From a checkpoint of a small autoregressive pixel model: layers 12.
Rows from block 6 of a small autoregressive pixel model, named by matrix and row number. Rows with one number belong to one neuron. Each number is 128 + 32 x the weight over its row's rms, rounded and kept within 0 to 255. All counts start at 0. Numbers have three digits each.
After each neuron's rows are labels from the 100 images, of 14976, where the neuron reaches its highest value: "responds to" is what is common among them. Only what is clearly more common there than usual is listed. The data: pixel-art sprites of 400 made-up characters on tiled backdrops.
# fc1: MLP up (model.blocks.6.mlp.fc1.weight, 384x192), inputs 0-191
# fc2: MLP down (model.blocks.6.mlp.fc2.weight, 192x384, transposed), outputs 0-191

fc1.123:082140145088121061128126173142085173212168137137171112154099079095076159107143133147060075099132153135082167102149128101115171100112156199139169149101103143107137145149078124124120100136120092146200168144142162146114121111139141118151069110120161132172154154095106146128140152148170119049156253136150110119090107115145121141108136131100114096157119129094118132138140091083050099098143147103153133128196103120125102163121145058114074142084152100119125138077142172108148128123149110191154110190119147127093142143127071121150118128123154184116193108125090100144091199156119111162
fc2.123:147073096177109194134125064134202073033118076130080156095214175130158103134141118151168136099150126131168098177104127117126113153155110072169117108139153108192112121120138152115100163113094162077077098131121074131129133142136157147107144162124121132100097131150124100134109108094104088165083044130061162103124147084122149067156141095180112170094146140173124138125120101165173159175115115185138087149092151134142142125156099140142160095190134143165143103171091097142100187131116173103069125080133112141134139131111154086119117117111111086153122181141171146141172069081149116106
responds to: large

fc1.164:123135031095103089124115159076076104117135173149144132118173156132086119120144121179075170163152111136162172187129129135125094135143060124163186139127079131144122082152151055110139104159106093105060190100126137149060113146117153150094140106130130126125103139071126135143114114149104092170155133138071112188131137152153068081153103070150110080122137136137146110151130110076110203156168131155129125160162148143170193157181138116146095122143135174150095113118122152170082097145131090141184087169125107104105170080124103123144128117151136123073175101103040153181089167078105112133
fc2.164:112210090139081130122079173105119095135097150105128141113152117098151097108152177087062105129143145173125108108105110097114136155190144144150179134166092165138101163093084067102118155104117133103115194113082164131058140125119049052130100092133116098151131138160125136149121154173138125179039108175109170126105133100162123094189185124118186106131136113162085141134181099111119142203120166074117125143126081158157148148165152126138101113180109133127098091151111080179120128143122109097208088204156149130125087126114135157137123162095119119126094137090102173121128188154106097161
responds to: upper right

fc1.247:141088068156082154136099108101114103151150154138098116196060068122157103139152101156101149108150163108103115158125169150113142119094132175130141133108148125146152123153151130131115122074069106143157106081126105149107169132125182159111154149169204173155113107120121099141118084178117168071105129141115121102078130093145142157162180119096099103122140157104143127145122068142092141144130158171128121166077103151165102106140141168211162078084084113040149151160103169119159162131053134121173162184064123074165168150085111143148164121080145118107062102048094126098151101122088148170
fc2.247:137190153128089037122116173152106146119122203133142178090159141110132109098121076140143127124067124138091123095147130162098095171141118090092063183188101141151071107095094145173138134174129130155144103151120116178207076141124057145094099155130108102156083184171115137117139144113109119205183087141096166116076132098172111124092106138096174114132133165153132120111123128116118144157116126100134115136136142076063147122133104143148084100132097071199091099129163156152112114101110105168096117136161160169155127120193097134148125142183205124131167175125137118144126038134114109104
responds to: brown

fc1.90:180125154132124105157132146161110163120120102109123161144153116120051126130143118131150130086182124143071118110096128188134089124141144109108176118141075145172119151108116099159124136124170137074128161135143120085056149152202139135178145110147108123094107168186148083154114107149094104083107181169103169068095139203097114112061150149149097055096126153112171162159098152098072133151141163130146158150107163117148090200153181135159119078128101131153154157113121065096054135092142154177122115138088088105180145117067093178128179112129134144067125084061099169143127155104142142102
fc2.90:097110122112127141128129046121145141187155189119160063098104088120141169108129166175165148100123150148109133166174129111146127116096073091140108117083165123121164112128177136095127143138085133151147063123134076120148069091117087142104084147165149096122125128096068120094118170111153155120133131075182099186128146112175082191117121055149137114104050139177075083128156114177163111155120129127175154136157086165113147091062110125078184154104156154117136060143187187149180181179110113097111133158127151105121131154149179099099107152139166124136100157154119091151092094091126095165
responds to: large

fc1.381:091172074148127130112132107123130092118087152121080207158146105117109125112094148140127160111121096140097108125162083137113055120125045124138131109121128123172145103101112109137114138119165102171128104092147160119113140183159187161117089114156097093084143101138171216140125165130150150042190103137065137144111063143105119219168113161130105148094155102157200052132146066076169173134110173099160126120128135137139107182150161162117119145125173141159132130191059108103166168132156146132166147161063182106133106116132093099114131099062127152122138135105126118107131176096125104137
fc2.381:128089213146126210101151120131103143114116099112158053139128108155154124133148103142104047141119158108133142166126128155114128125125142082128186169140122120101134165050170144100126143123158138137139154091121108140101152069116088180132159143043131155114068151128099077116061100141144126107045193171127119133128170123122157086109139147108117175144121169130120133135098139120087134115134101111082063186091103151140189141123142104134130075177124122125105120096102125180072146141107111205107102102151080136113113168069120160119128115207174092140172196148099148169131136155151165174
responds to: large

fc1.4:136146147125118177147149089155131112150156143184150111156160134115138066000056146138132122169149127152113144145132148125157152136105116097148137163089127123137164099145171169125161137109137115151152109069145126084139128096137157168110121110128103141135153128144139120119154168150112123146115159168134148138126079141132129123116041146117115127128148127172169221141005072113155103119113123113106150132110132112170160136160145115111121136092133128126133113110132153126122106123150146139164133136148140085123133119147117107129173131139138171102091080111088118156156140142139125110
fc2.4:122147129157149110186127187114105166141041117044109144093132133115105179133010129143175108205164170111187135146161177082102132125149104144109099123156183132136089160094091123138122109093152126136095086140132140158117178151100121088123117166115132101137091134177173126123069073105170138123119122060120119111101170133114108113240120100130138133094099114118073104194138061135150128061148178149179113127109175128169125110096152134118159155102136121123119179120119094118143158147088134112121156134115133157117076149149135125121140152116114100111152141121188158085043118151155111148
responds to: upper left

fc1.88:122108125113122130146108120099135133100137133128172111133122165117129078107110093158140109098087180123139119172113151119172137115104130122157102088130138255151140095196130102126120099112184142088143152053123132089081189169139139137164099101133100148079128193162123101004109111151097111099151128123136180120142133143140123117147150134115111126155119154171134113130153120184113116175102187138177125118169081140085175084159101124213164129144142121121161090131113165141139114148087133102131171154084106121116106105074077109135164096084134156158113129053086120119085136075163130127
fc2.88:103150107169136104117146101128111136134123108125089149112133134063112148155133134094105127132204091136135172070142115168076182153124126150113151154150094023140120149070159152114187146156092096168098113152123088144146065101121082177090151194161127074158120086110129154211093141123151123160117144133097063130116081094125137126113134105131157130109143120085122124143100126090149126066162104154103103155090172132180048180154143137051089121116127144142111159082140108129118138140180156139139054103172110117132168142149183156173138081165149137096139136200148090151206127170125135131
responds to: large; brown

fc1.169:145129109106112132128151083156109103183134131159155087109118086119175091137102108149137139163135139152111078037133182091123132145112113179147117149111082108144195117094134127121140146127173139089126124159111078102090196121094207225143055119136187093114118149134182111135135131109112084196148110139117134130138120143112136141134115133090096109156120100181118136113138108149082160087175110100109087136110135095152182255119215148141119097119152148157057094115144144079098156139084147104136117084108141136126111118106140140115078138088164117139130088107129143147173113117108071110
fc2.169:108128088104092114125133122141103085135177117108145132114126074110101091150098078137127144209088122152094073068097155114140177154104128145155066138140119104115167177078138143107136164166169189101126131131132147128075184157148175211099109137151236115087104105112159139155137100088129119138149106141141125110118119143110149119108139095123094122141131116149105162106112128158064147091163047064139085180175125119117198234112196116087130094141154092128103091161164133109105129142080148108117137130139178154104135087117198160115137104143123125180143074160127181156141145155097116123
responds to: upper right; pink

fc1.351:117141147128150125117183151132138092153114149163186141137155113161171154144043009069074108110160104124171088141117109146115138142133121137116096118116105115140106105117141133138119126135137145123125108067125098138145124117114130135095104124126108129092153134132125136108126164149142124133108111123150124167161120129122162128095051157123114173139148166137170238255245125109118114135083122144113113147104105078148170140143165151147118100116196141120097076101120123135119125137121098151116114118140107111094131106133098117113142105125122118107120115119095109128162161124116114143
fc2.351:123089083140124159125099137096124156085120137123122142140140163141117220240047131134134144136075128130121169127142153068099129087138109132020122143142146123132116153132104096102097110123137121153080154170096166130115145154083122135149137124114139163198060132116161130146122107110105147139158120098092029116099150142108146146189228114091123095135134061137079077218133143120147153089189159109147112121134134156123127086088105159108129181139057151138129176154149100125158181121114133119126150163112103147089136150120107112130099138105116123166113148142197145117094067131117127095
responds to: large; lower left

fc1.152:189123097137120125073112128145169197130134123162149179136120102104112143144166166136018136154137098149185157101144134101164090156124089129125133074147109117099118079141119141071160093093177140151109071121113134174113169119182135151128100069131109066119115152104141091084084152128095135081205151153165131119113108152047105164151176108109072061127183133162196120157101120163125167131138109221157139127150128145098128154147148059110131154089159113161061128114121119134127155135109114151175135117117117096113144079066146125118130141179178108080107094101066131153136146140128154150
fc2.152:125180173106134153155181086175172121105104122189169156175077123100107139152182190166172137179164122070100106167124101069165091150135085116097120084143077060126144114099131117127179109122127119171121113142155206081158133112163133078083161142111148168159081118118167088114174088058097120089147153127114093083163143124124144134168132204081097113175138163132121146147107172121132084095117056104099168095096137170081151162144137087086117146127115123104117153131132136145166167108124114136129118111115107106109105093142058097163168160102150116168115081115115140109148183138204099114
responds to: lower right; orange

fc1.359:185144103116123086170113046110098130132108143150110149127118129127092126123158074173187128117178159160136154143131162080142091134105135091131186160081123151109121144132168187064111136089100103141095093104121128122099100080156150145131111136137107094185167152101104167125104136141166109201099128049112120091151105067170163171135147076134127151129103157151116138139170094188067188136149150119066097153092127136142159101125139148121203136107121131126107076176128138179186184207111090104127113130091163069074136120152105107153152150121102102119111070138091066165167141111141074162
fc2.359:121137118142100174125134178184123137111162075167124167129170141118134094136111193046086155132089132093157113123117127159116184126129152157143103129128145134103079130126108060202126109118157173085118155137102116120137175169173164149099144112151101163102122068138136090106138128111121115107148127177171171163129126219145104135130152132104103123100191096115173120163093161048118092144145110172162134115123113107139057172101139140160104076135090130120106171088089135100034082047125149156145153117165077156194119145072113154129146139150161137096122089106151164073080095138126169096
responds to: white

fc1.93:103112150129168115121122137150119107146118126151129074119142123126135110255251114133138143128122106134112111156105088141111101135125080103108121117079095109106089096129137146139125115071134093105131094109117111115121120165151107168108135135148107111098147111131123170104124165144121160129152175148157129107123119128170108123088123121148117151135124134165118028103236186123135136153121159147112134142110141106132143126139135164104108091099160118111096081126159110155125142110133133125122071126132128112129125126125151145131166096137126169113109092094074149144161147130120115119
fc2.93:144149082158120165147120154128121156084207149155076184125120131170145135226169178107131128113109123130148158113132177074135104116103158159069081181108137104094125136133140101135082122136134153109150173159109129119110125146118098110209100117124142166148110115140165092146112128114131139077130081081113084077087116158089137127178202152144152138099106023108117092087181205121146206079128171155160132136134128092142125068092113113074132177182101063137141165141116103097155160173157125127132146117112137135125148152109093139097094120104087089139182149127163113117073112107152091088
responds to: upper left

fc1.188:126140090086112138096186101161134179084131136200124166053093144100155096134139080116102148176103170127154095112158149169139158124118110144175111140180160125081050094144169138153136115152114129136136135119058133132179089102116190129172096144115126126149218158092114235130200067136144175102123130111120094108081199123112120139132114127158072217119152119067154135134112157126118109120125121113125174148120106066116176104129147116154068137124094076135118100092127097130121114114111108072127104156104074104066144124125096137129139132051124114122114160156118151145139148144141168170
fc2.188:188131122111126062180072150088147159157086127077182109127181137180184149146176112105146114144167132117107097152136090103113124136102133134112081156088082064165160162157095087126166128123125149137160129183162082078121164122146099200097108135129062170112124078166126090128066132054141124076113150126087130159147099120153116151214131129144130098125127180112161093108072106138164122099094122126105111124111132133109091126116157136144139153184135083120153146187140123135168123167075117179148193129102138132178093126108123184110035176166130086115102100097160148155123143096160159092
responds to: green

fc1.141:128130094132147112112152117103143196114070119140128152138170150067174080119141119154103155128131139163063092143221118150085113114127120125191146159143112103091145078173161138157176111165168110139136141076131102197099108064141131128155121042113152111147098128092167127055154137084109154108105134160177069161195183152144115158166159163170152134154166087142110108139148086097126138119094122146119088143086108100115111130127139080149132138119128133186096058153176074136139103085179141124181137073097154127164159089100086163093134185112121119140138147111099062141092107174085148143
fc2.141:135114133093062132118150138097101058090147146131131126166094115127146200115094126146141105121106148097134136095088159100163168155160136088119129108098144131150146155052129152127146139165076164134109124140129075146178103143149121085146157154099116113096145170126078197121127094167103109104100084181149204106104097145174122113081116157108170085122117121128094125118079181104089122188156135068178133154170137112103195105184085164189103183116111155073116134111065178119137152162092152173053047175142127124110081122096146103112111088130182134132156136159161128174156171104119155114
responds to: black

fc1.310:137175176138158164143111137131148111225114118157175111136118081194094162102128115117163076154137110078086124152080127150096130128107073101135118159065120121184165115140078075168151163096146108121147110114124075083102119125136145169126177134190118106078160089075156117143081125100124107114121126105092144089141108096149142078156147137048142144128101180141150110144139148201175049129087171110119145063094140157150117175185142151144146121155119145085089154132110139150083120125069129087059106125120133118222156137125137134106181105154136151137106132120136134164148195126071122165
fc2.310:135082104165109074115132133150088118070157161100066148072142168059196072144132129144138171078071108132170147101141094095122122129150131141122148096219128152076082119141181128076139143172116187102106179147130181165185102137109163104122084149093123135120096206128098132128145078133135148143120138189153154167106148110109050155116137136198160135118150103112102165124155138063137183148111108128118087149102158085100156123081107096116120094107081114183146139125161164145127139166135140130202131153161121135040128125157160152104119130121131146113138100109129136070137055108142119103
responds to: lower right

fc1.209:227108071130123161144088127103149116185099138193147200085138118138118120110155165157158126156126098189121146122106130145107104090124098116151144136162137123138116123171131051139145106126131135112067154093112139151124166171148159169105097129145123070151191167089157113123102086176150100096213126090092100112156163111139127192144078141082162107133166137128115103145145163098137122106129124208152140154143111128109170133127148145179101123069120142135128083116081152140173074139125131125101102163097078104159064092079091124129124098157166098157101030071107112181183100121082126114
fc2.209:171109102134109127090108108150129140180094100114133065153078123145137119104145166148129171091104107134094148184144173111077140103069167114111128129151128116099122155140171060098104174092125120129191141112154123106140135130100127160165142113172159139168188084139174170159130169152149115151188121106070161141104193059078122143180073125146141104113139134076145121136196128090156158093132096127097095119129139105099153154049118155126160162119166147192161109126129191122140119065081126128110196182166079118197108080125137118098080065123125121137123143070134093093158075091108170133
responds to: yellow

fc1.170:154110116164151119165118162173117103190163147124092132095105127131153151135136169152156154091115087083148184107078134118124121177089090185121121098163125153137146136180100100124130177059118091075192123139136087133087182107097175131111142161159162096169147106116140090104062101146078088098147112109100179146104094135123099133100121113088114102086089190144169141140144116158131119145042188137154129080107190142151116219140105078104145136123097108146151187199118198120085097163104115073127111190134084074137149147114135140119121092144090189109096103099130113118163126094117103148
fc2.170:116143118111102146109134115052141145045073101153180142140150059127125124111111099126117106164161167152114101116152122123141150106166141077129107154111154108124084123085133151147137114193133132179043140094110158123134056140181093133121117091123071131117130129144117169132199144131171161127100142157170112115159156137120179112171144146161158149139154077106116106118106170076103156129173082140117108158165074125108184055117154138124140148143167161115102075137091065128186180094108124201102084077113170177112118074102106113102106133126201064137172155120123090183109163172142143134
responds to: upper left

fc1.218:142168147133165141111129097073145118104086097178128107131116115122144143145162130153152136131117137112117141152166185192184169175177116097079103098094014084059088083136127115064127091129087094125182096056140100166083085156163159164138096135089125129109121146127125108131151119127143131134172153146071125135166097139118055142134129143114081079155157182113128144150117126100090166117135147108116092128133142104200181186204165233176140192102169128126162141119143109138121142183145123153171135104115124105101130150126092112135144113139092096099125118124086125091162087112169112083
fc2.218:092102128131096079202103119155118147122123108066133173126208112059159106106126134073116104170123110116088128115070060110115107089122112139128135139155186151200175160105149172218113126190132188169075198137153172176147137120076099109106140142157094126109150115110168139142130164100146117102099124060149140113103141111109167093158087096153156200110101116086171113129197100153146134131118144142086134132104114118092107101098125062140150063105142072136072041153130166117124131086149128124134128128129132155158161147111126156104126136089178170150145124153169110119121146139113133188
responds to: large

fc1.243:063142140156155070099101143121147145118108095164071112099105153158085136126103115135148100111144119131176181210084156157160111094108087167094151094146077128085092098160114069176161115153155109094149192129109191147147139109134139131125068097220107102145147087103146140153107126152115101145103133133105161136089119121163197164160136166175133149140102101112118113139140176078102093148099142136128125150196167035091157189135108098122134121130178125086033118185100110134120126153151076121075123072133146080105123130098138142154139118128090114150128195146152094129124168076149138162
fc2.243:179167128079137199151116119117074144167186172126172159175154096094133112145162132168138111147129152126101075114184083100124111178135172147109127130114168132158135167093145163134133145090118105169077075141101098112129117158109122172090185118064128173143101144165105091115126136068124117112181125176135094150147102097128110097084155083100130062126171151150186091124093107175153147127108118108153091100070135224131089117101133136148134156116071059116209124095150113137126093076086168087170143199107114123121104087161109130106125134141185129067128101115110156161124110181121121093
responds to: lower right

fc1.147:144103126151185158117139130109132104182115127147183117120117151122101101000051099123120104147170121113150088154131154139153152119120120124152159100102114150113109120146115169116133145122161166097083126148095093108132116127119180186149105091161114140120139119117167132159073148147133121138097142131113104110114160113113104134136060113100110106160136179202161187201081016086100063134113153157072059185103159123181122152147139127173104148105106156100114096101119142184101178170135113144136145132146088074167138108112147145131172116097175134104055097140106192150132143127158122124
fc2.147:111124121156105194154163108224114145088075157090116147150131138115131142042058132114137069161136161122193115103105144123107119108104105101086081202132119106132120163167116081142102136113148147104061112185172113118151181128105164104122164125176118128156148109161107112154111109143141128109145100061114175125074157076122147140199138112094184153141150136157102149121114058166114096072127126143169130126112207114184143092054175135128121184155205147050103153118160181150123180120133167113150150123147104123129118087109128115154091133101148113084097094119146144146106110122115142149
responds to: upper left

fc1.74:123138032170137129138163119164094093121099141176158161092142152175085150160149084159168143157093227104163100101111165118141167156108170156145123085127099145143100084124131073105109146110111126150164088110109147072169113160123180131170088137121122168197177114135151172165141106091124107139116128124085127148101135148119091156131131128127133158127162193093128123141069145118143120100135139118126130138075171150170209137166136086120080132149067148163129107110077143170100097138115106147047104171104094049104137100129074126128118140152083140089087130114072139202128154125071098180
fc2.74:103235120106101097155149152164085122167101104082155154101137135145178140108138175102116086136161127134081099111103133166109138137077091105104057102099148143185109140137123155111127123125063088150196092145142117171140111159150134141131127136164105181109125114143158144137088150134109136131123129148120096202077130154106135094111128143136126112172194156149169099174079169203141148147054084105149126101181209147086067143136129165129117112147100142122194099142114116160100101117153146115065152156087159111104124140075152165103054105103191141143077072161092148119093144112141154089
responds to: green

fc1.376:152133131142107116150146114138126153157101113113183151123114088132104125094144155151127103150066098174140107112174140167115071066118139183132193074060110110097140081102158148128146149089085105123161159127126104156092028193125138123174144125116143093202083143221123134129156126185161143154112143127088155116145122105121140160111110128110100136134126145134163142140193091080133130142103177140149055143093088082099190163140168126144097091132179182141110102086156093131147178102101098094115085086126066140115151100081158164120124184128112130117142112101142171179088148095050157100
fc2.376:146085136094091128128140140105144137108136119091203166138107092128107141109133111187150113184024081149125141112147178118105093086118152170117119116047127145087129135163140176161162095109017155153136138063114166136125051233183125120101137131109132134131131099195071141138162098161159111143136112108150150093104132116110138099117167134112083157135136136122138140122169118083132139146095184150161093068150104167091166127140097097116093110170149181143136117118119094150152138132116120044137135131159047146134138124090179184123127151108081136135110107126164148182112171108132163142
responds to: orange

fc1.11:204107072086102165132155069126107177173129133146123156136149112115114101111168165137108086117114148124137135112163093165201131111108112131169151096114028162141113159106123124101124138079151107133153171102111060152062126120088127101159195106107148092176123196107115098124097146164157157150143147122097140108168112116101100160114115134095140096110103166133143098173139100136097133148109195124071132078069128041214111237129097163145109128133069133106132116119127124133102161107168113114085098090124131128162194107157152117110101178134139156141155132057152110157160096143121148101
fc2.11:170143079081129191134161129111141164149157119080131194112151150192119092119114167105137116084075131104146110173110083094190163074103112117138107106169099121154104174085146114119133088113141088126153148058104169158161078115148114083097158162137168117193133175110113137113122110158136189080152133140122115115168119128149136119130097093080149119098096146135106134131140118125124121168136177131126141119105201088146070204120046142100094141117071195096106133150103137130125153131151083114098128090068201141199201079182170120097099113141130149145118131101133116143117091127186185106
responds to: large; white; pink; colour: black

fc1.57:132182080202083097060155173122156105149093129173170176133121160092181120119150143059167108078159174088076120151185082122125096189134111128120170143114131148098130113146083135117142153090165087152124121139092154158129143143112178138123106149138138130127095124077145097129136111080139121105100109178080098153116105135238145200115102073198112072178135101114078141120123084060120113081050145120145129134163097114134134156127116127175128072106111148108137079145088137193104138136102132139118151167131123157088197161090163172118071135136109148151144119103097156142120138107129111147
fc2.57:111072149082156191157127081182144165133172171127131103114199080162049142121132140207058143118105082134201138149103160123165171066120153125175124179093121097152105109112106135142104096153162151116177135118120089078095096098143130148151070129114122111102177096116121163141173113147148142094148141120149153123119189136074119070132111168119112213078114179128137101153142122200131145158191101171140117154095128136095132099105124110100118164129122139158137148088114127110157114131129117139142073059151130080165071075113113093164175137097131095119132160111159084098138090118138156067
responds to: black

fc1.374:163133106160161135112160083158118174123121173108157140135131148115169172120131101136130145090075152133115137151165095157150174176143099209142151076121129081076177150122128149148121161091162058122150130108158137110137126167074103137195101114134117128073095092111124084103105130134171129099134113140110166145146125132149125085109115105076131136131100171162145151120160098178084148152100136161116147137100082128120189224155134119057088149155094091153139139141128074138094134086100081129073109088126136096113158148102111112116191137146245112066076048114120200108165148085153132120
fc2.374:077095096095115135139102132127081130106170143130142102102083144139100154131057138092172137138124204165118107167110126111137150140161128142156161119100192125128137232167131106117144133168121073140144106064159144136123095197173123113120145136175126117051151124143096135124093129166182125094089110122150148093132147099140159106112124088090106141115144098140118128104175145126135182123087146153087130147134095159129206136165107113115082156150146084139158139137053093118106133015175106087109132139126171132056183185160140086108188117134163088139104053148153139091161155150140175099
responds to: orange; grey

fc1.136:085176171088140102109068148183176076129140154157132130086131142151185097105131144136106145114136150159146119174104138137202134130082124093138074130114092100137100127119208133127143163130134156084078070077132144125122113115134129122157169142085122048111092078124143136153185092114102065133158093113113129133130139131120178206147160117172169111121116173135135105130153099096075108142161151144131130116115121136149172134107179103150098167139137141141197105030164071097142123149178100156092157117084150138090147097101102151145109129101227085150107132116104135150070139169039139124
fc2.136:166094097161154137130192131104115167112110106075130108171154102099088144157142133135145135152126176129085105078164125130059133104169124145134164136146170136114148110154051090136159100124130091194153188149129099129128135110113133136114082101171148225139142178156131136140094151120144176120082149131152114139140132129107099070119113149116085118130150064131147128137099156133149128106073094106175111162167137147127121117135109164110154126102161128100050123207097178155153130082060136101140097146155062096139101184166151075106125148153029131095144125129099108094184128088224089089
responds to: green